{
  "encoder_drop_path": 0.15,
  "encoder_depths": [5, 5, 5],
  "text_encoder_fused_qkv": false,
  "optimizer": "muon",
  "decay_fraction": 0.4,
  "weight_decay": 0.05
}
Rows from block 6 of the audio encoder of a small contrastive audio-text model, named by matrix and row number. Rows with one number within an expert belong to one neuron, the router's apart. Each number is 500 + 25 x the weight over its row's rms, rounded and kept within 0 to 999. All counts start at 0. Numbers have three digits each.
After each expert's rows are labels from the 100 clips, of 14976, where the router gives the expert most weight on average: "top examples" is what is common among them. Only what is clearly more common there than usual is listed. The data: single notes of 20 synthesised instruments. In brackets: how many of the 100, against the usual share in percent.
# router: slot weights (encoder.blocks.6.mlp.router.weight, 64x96, trained with AdamW), inputs 0-95
# up: expert up (encoder.blocks.6.mlp.up, 32x96x96), inputs 0-95
# down: expert down (encoder.blocks.6.mlp.down, 32x96x96, transposed), outputs 0-95

# expert 29
router.58:528477487553506509489527531504482495526471521448494501485519505465479478451486501539462448469512483466516487514487472520520477511562471527490518556483484467487479504520491474471504512503490496515500459477498441528484499504518534502513549537510476507504503510498502499509458458505485466495
router.59:515465516532486461513512486497500522498498541435447516484499479457523486500514509527480497473527491525490488510472489439528514492503496479527530500497529502447504473499508532502495477442519526507449477527496518481481479452515471501523485464502515482536502532486546510490484488478449488484
up.2:539500486501471517546476474478509487497480532475501518520515484452555540501511495452517529517472513492520460498522511497519455517540470498499478489507510498518513483477489475545456518470475491531506503521471498477452475485554539523451518497481509478498547535514506519517476536502478493492
down.2:487504499533508580483491455491518522547470495501452501526472511510483504501522491482531501516527512513500488513503472478469502523512483491467541521505511494469528513531536488493478519546514528515500501504524456457528514539475544498543466482482452482495556493495513482466481470509490492530
up.3:499482564489503490509505494479476514579503544446505537510514532515475540504481502530503524499480492501507511502487507440505531504546544477488513496539499497490516509514483481531522469509491485517475475466464514472473487485487524480530499524513471476456494528429480508509490498521516488490
down.3:499483515501547485503509532499526498524484421506482530454545535537481481499529538512512517503502504488508480520471514457518496502519468480491502534463511488514512519503516519489542480538563489533539489490494532515479444489494460524514512495514502492528527511503492492482543473537471470506
top examples: pink noise (51 vs 8.8); white noise (40 vs 9.2)

# expert 16
router.32:436511513447533485473468504493512512496556516510524512508466492459497492454475492467462500538511480516488488503508513544475449471476494487531523498475507513539500472486480478485516463513473544509494535504511535474489472502483526524503543510494514501456501526537487517482482451489520479515
router.33:483510537446519498466496477494509521543538525472491540526494467461503515496483485539509501528500491517488496505505506504503479486497499464542454515559464490534501457504515521548508490533507492531495500475507519501447447522503501489559512482483530459510488523519503509486456458492517481502
up.0:519528519519465478481501515532480553506479523522461489480559498509521487508456482508463514485489485503489498490493519506537461508490482509510463479501478503471486515516507511574497528538494547526472495489509480544518470496458479504465449509486511537532483490466510489481545527528522474488
down.0:528512522535497467485504524546514485527509483474532501511492524561494495473474534528491480560503506518475501491500498478486553522500505494494513507464485471517487468487531518523511487480547458471461509513506513558470513468539508521512573504503501512459455486528506522495490494522508516491
up.1:522498517532485504542543505488589479475482517525488487483466501472494476489510488508574522464477468533507537529486489469507456474519490522483507506528496502549515501488486539514534512508493518485469467489482461471492507511523511455484520499474479505500472531485501498509513494446489523500
down.1:480537505463496499499524491519499527541570517490506498484472504553499513519479543464490534542518527500460504472521476506548533525515549498513446498491525490522544490471492491478492539523499518499507457529497528507494521526523509482519467486473472519505509527492517509526468533526527499471
top examples: flute-like (86 vs 5); vibrato (44 vs 6)

# expert 15
router.30:520533489499472533504560489471501503516512495494451466485479464527483551480501507499501495515517506519467528501417493492473504514545516532492549502519472461455520510521499494511469503480486492476492465552478506503481481514526502479520520479500507528490548488491511480533490557489472489516
router.31:501532483520465511513521505505511488490503508540489435491548491481527537493494494507490499483528492508475488515457518491518460517480521550497510527476482508446487475531514495511497486495441447519539481518538532536494488523528518511527523490467456547505487488471477503523489489450477475514
up.0:509475492483515491496462507541515487478490538494531467501485507456455502523484519467481447518455489519481492486536451463523516506504473512546540526515492488522493506485553567495504506479541509531498503516545477520465495495491517478501488520489512491458469489558500516477485495509488533509
down.0:501522490520513477512537478471471459496442519502531510540468516456517483459533492534495485488561470510527517507479456524495525516509490525440492497536495530511449479482494474520515509506468540446502491509487505496483512510516473513504526509498518473528501493519479492515436512477518488519
up.1:538467543454483482478521491501485450529486468526530555489503466457486495489526481559448492457482477485508525528519473522492459506490489485497525488500500499511539480489495508497488485493544473488474548508494493545474485517503536522494487533506541499470494521489503497540492493518517547486
down.1:547523505507504534507540489546493498503478539469484531530483497514462539481479516452500480528509518515522484515517492530475491534424513484494465523501459520477525499497509522493514446453456501519491492543499490487484477476532482478534495503475490507497473460501503460465507503480521536491
top examples: text has "string" (43 vs 14.8); white noise (42 vs 9.2); pink noise (27 vs 8.8)

# expert 10
router.20:496509503525496473510500550470441536493505499524488498499485512456514508455509528479487494553501548490476524492475539564515514486515507491491454508510467484489516470510495537494524517489524562480488479496467526442495504481496498532537516514508491462463495475493498501494484510469524514449
router.21:542504506484461496485508521464494502492515501485508515506468540501523506483521553511511493478517530490488482500488557507491481462477461477523511501470474527527489502456512515549524505469498506432542476478515500496475488537523511511515513510456471486453470484551505477520465523448498496469
up.0:527494514561513480533489493484523542454517498520506555534461451486477508494503522491510540518496517508520492491500468490438506533506512508480490455490482493526486495501512482459496493498447502494489488502496504482505491493530473537513527524527424495524558534509514503494486489452489502479
down.0:454481509476505454526438522475496513480532459497471515527524470495492483465501518482490517510501494488532491500490504466519489514541503516520490551502520525508479455515548485471541492478539517481497526524478547497505488453500471486470486482496461526490481468498450480504484526489554480505
up.1:487502532481526490530466463460492496513466473500505504501489498513498497470500506470532498483465504528493492509518524506483532481505504494478513497543530464503515475492500548460550547494481507510519482463454520537505490505476510493491441559517461505548540528468456473497521521493463519525
down.1:484474478509534517511454464515510483519510517477508463515551491497463500513534513478511466468488471477492520526463521443511494526535505506479502570519501546526453489486497450534500499502503477518521465485492485502468477487493521495542495488488489515502485490458500520485522556485463465502
top examples: decaying tone (81 vs 39.6); bass guitar-like (42 vs 4.8)

# expert 11
router.22:458481474469545529473536504517517499491447526475512538478503519492512504518497482509505540475476511490516504488493520493474536505477467515503527566516518535495535531509524514461530539490488464490501457474510459517480449466490518523465489529503499533508521498511512493448481529464517507524
router.23:490459467504500491508508488468498500455509526493501548456509521482514517477518513522470510515463520519478489462493513500470484531519465499505492538492516495522579480529475539485521519487514491486521460490491499477485488496481526521481483505511556520500528511551456496442490473482487520442
up.0:496522536498469507485490460514524511514558497485503477530482506493498517520495500522508533484431509485534490519497494489464487535499493493481483538551522521524550477452464489512465483537467535528515541482512456478468506517440494514474515472520496484500505522483493532506475515499501451505
down.0:464465457485499493519501514472488497454502520475496501488521531515455541491494542479498488502506520512525491482525467522486510555491502502499534486499480488503463538505463492492451509493493509516541510521586500458497465496491512487492526466497496486551532482510462494493541481492473552514
up.1:422486497494508504544511459481507501490499489509484503512486559467500505532482529505504528479529492500469519511496526523495511525532512479519533461506482566507505506500489475520456501479474474515478513499514492498554458477508484489507522494518533469537458491509511534474484493432537525491
down.1:475514514475505491524479529546509555492527468540480540508489515519477505537502506478496472495513507536504477486513497450541537449559520527500508469468457498507500499487488508484544494497533450508482503500507536494509489474550522451514482494520519504489502498520513495497484500465533535548
top examples: octave 5 (66 vs 24.2); bowed string-like (31 vs 4.8)

# expert 23
router.46:472516455525490473497545494491495544489517527504455502487517533512528513507484545440467475493479492470492505520466515454543505466505496488487529451545474473477500498536539486456493509481517507483531518475511494458478503489486494529499490496465460521537527504504541530534497487504515514478
router.47:495500464494530462511524471451523528494514494534449512504497501457482500495509565463487510490492510520498525473462499514486536496489525531509536459529504438483539483493505465519505525458533545491524496458475534465502514485517496498530494511557515473500493489507520493505501503496511533462
up.2:501455508495507483498500498471535484522484504500499549485511498489517484468510487506506525535501540526468497485521499473534523538538494531482468485496488484503514505475452523510463516485507579567521496459537514472495509454501530500483527507500455471520480470499537480485466475502455507504
down.2:505491530469469501508496491508532539471510524486517461503486494541490489502484539516528479500520522492534444481553461491517499513539469521491502531522488495511527491512509494510471492459467466504498476508530534478482465515480518534516467494497537448491515553508524554481465501476487505447
up.3:501521505489498508503470467487463460487485504535530466521530501557502467503474494514493487532479505498540523542480498474451497519505505486503526496512477494481518475491504508496483474525549570475507492464471481505502530473516477508501490490463543478491473518551519461496530500556548473499
down.3:479520462498494472515533553488468539487478477485465517445504540514503496500507524502497515480521502512497479504550500534496493512523540490471498470462513471494545524465469525525503499519493549499491449446510502514535491497472481457498488479480505513488566508498532497510532499495504548480
top examples: octave 6 (74 vs 13.3); C (46 vs 9.1); note: C6 (41 vs 1.9); instrument: vibraphone-like (37 vs 5)

# expert 21
router.42:516458475523492496541545494499502522467522527434469462481477476494485515496541480514479503498497478461433482452451526485502541528494513503507545504526492495504499476490473483517531492468531503490491502491501537482472485459477524492527514475498532504517535460510496489513507471462468498473
router.43:502532503512501490528525485488462526490521517466495497507522507495477460441509515478497475501482505513468514516451469491480550520502508488522517538497494491523493486523482541469519501516510533504502488480498541466471453527545525517458520522512502497493546492556492517520473491529505417488
up.2:502466498511464491528512510488511501500500500527510496526515540489542493540488511481532520422545470525487540549504499517454494502516490478459494523508546509515487519484474490485536467527478445506510477507504536513518504552492487497448512523496475472486482498495451489492511506472495452512
down.2:476472490451495505499491484475474560505548462470503496542500532519489493529508472494495491519500478476530529511490555457500463514539483501504476522510517514495504520509500480538478514449510527484509509513523484488478496497520503493473514494444459508498508484517507458501432519569483511518
up.3:493487522474497467544477470480532559496531531503472545511515461523459540500513535471505477513465499465487501537471489483495458501482474464505509523524518519507499463477493444506530452524519494516487520518482491463513520477494513542522494483500503533496509530529509517487489507516530509440
down.3:473507471506488497496491520456472470431544487494488477496491537465469526500513471505539445454513478507493520510497493470509532514468478499505498479516521494490480510497553469516521483529471484498562456474490480513519521485511540509454520502508473514509439521518484511499504494467492467507
top examples: octave 2 (78 vs 13.4); F (53 vs 8.2); note: F2 (51 vs 1.2)

# expert 8
router.16:519492517506490519508544454535496465487467547495508461534526528538442471489489499455493537495487478501500498505462501530525473522522537512503540528523515494481537505496521488478547520468493516475487460490479470493518503520499542484476525509487524507498531516452520501542507446490513511487
router.17:533486484506504502488530473530530477468462485542478453482516534492464459507524479506493479469526494487541509525514489524514506530508526510501491539522534490461548518528519466477482532430475492497518476447479460487525489517514494463512529529503488498476490497486497529496520481465491540481
up.2:505532480503532508530482504457445494525550493502489480499461504494495440535494545494521531507496489519526502509469513498510434489487482489464493499483511550502502496505508467460529509529502481552487478504498503478486497494495498488512516468513499466481550491493487554507532485514449540544
down.2:512508495493512494504515471452494475476511534498469513483495505513513533483485503502464507539490441495502485526494500437492486481507478463516448505478507519531469496494448512506495497503489482534464463547495475493493500489530503490509472510508472464460499444476445490458468519445485466514
up.3:508458565481517462522424504477456500495502462474530510492508498503518483523476498472442496479516492501523523547488559473457493489508524512474506524502504440477480525520524504526495527464518537461515504468503536523527515487505516505479508517515522517517484468481505497528495513506504504506
down.3:529481448530496518528496515497479505479505497509473502494493513452531488480507559501529481552460499495497488478499485538542496467507502510512492501518467537507540524480510515438478474498482551486517510503485475536519532513456451530479520496485558516471492520512540491512494475508512528482
top examples: thin (high-pass) (71 vs 12.3); reverberation (62 vs 35); text has "reverberant" (62 vs 35); text has "room" (62 vs 35)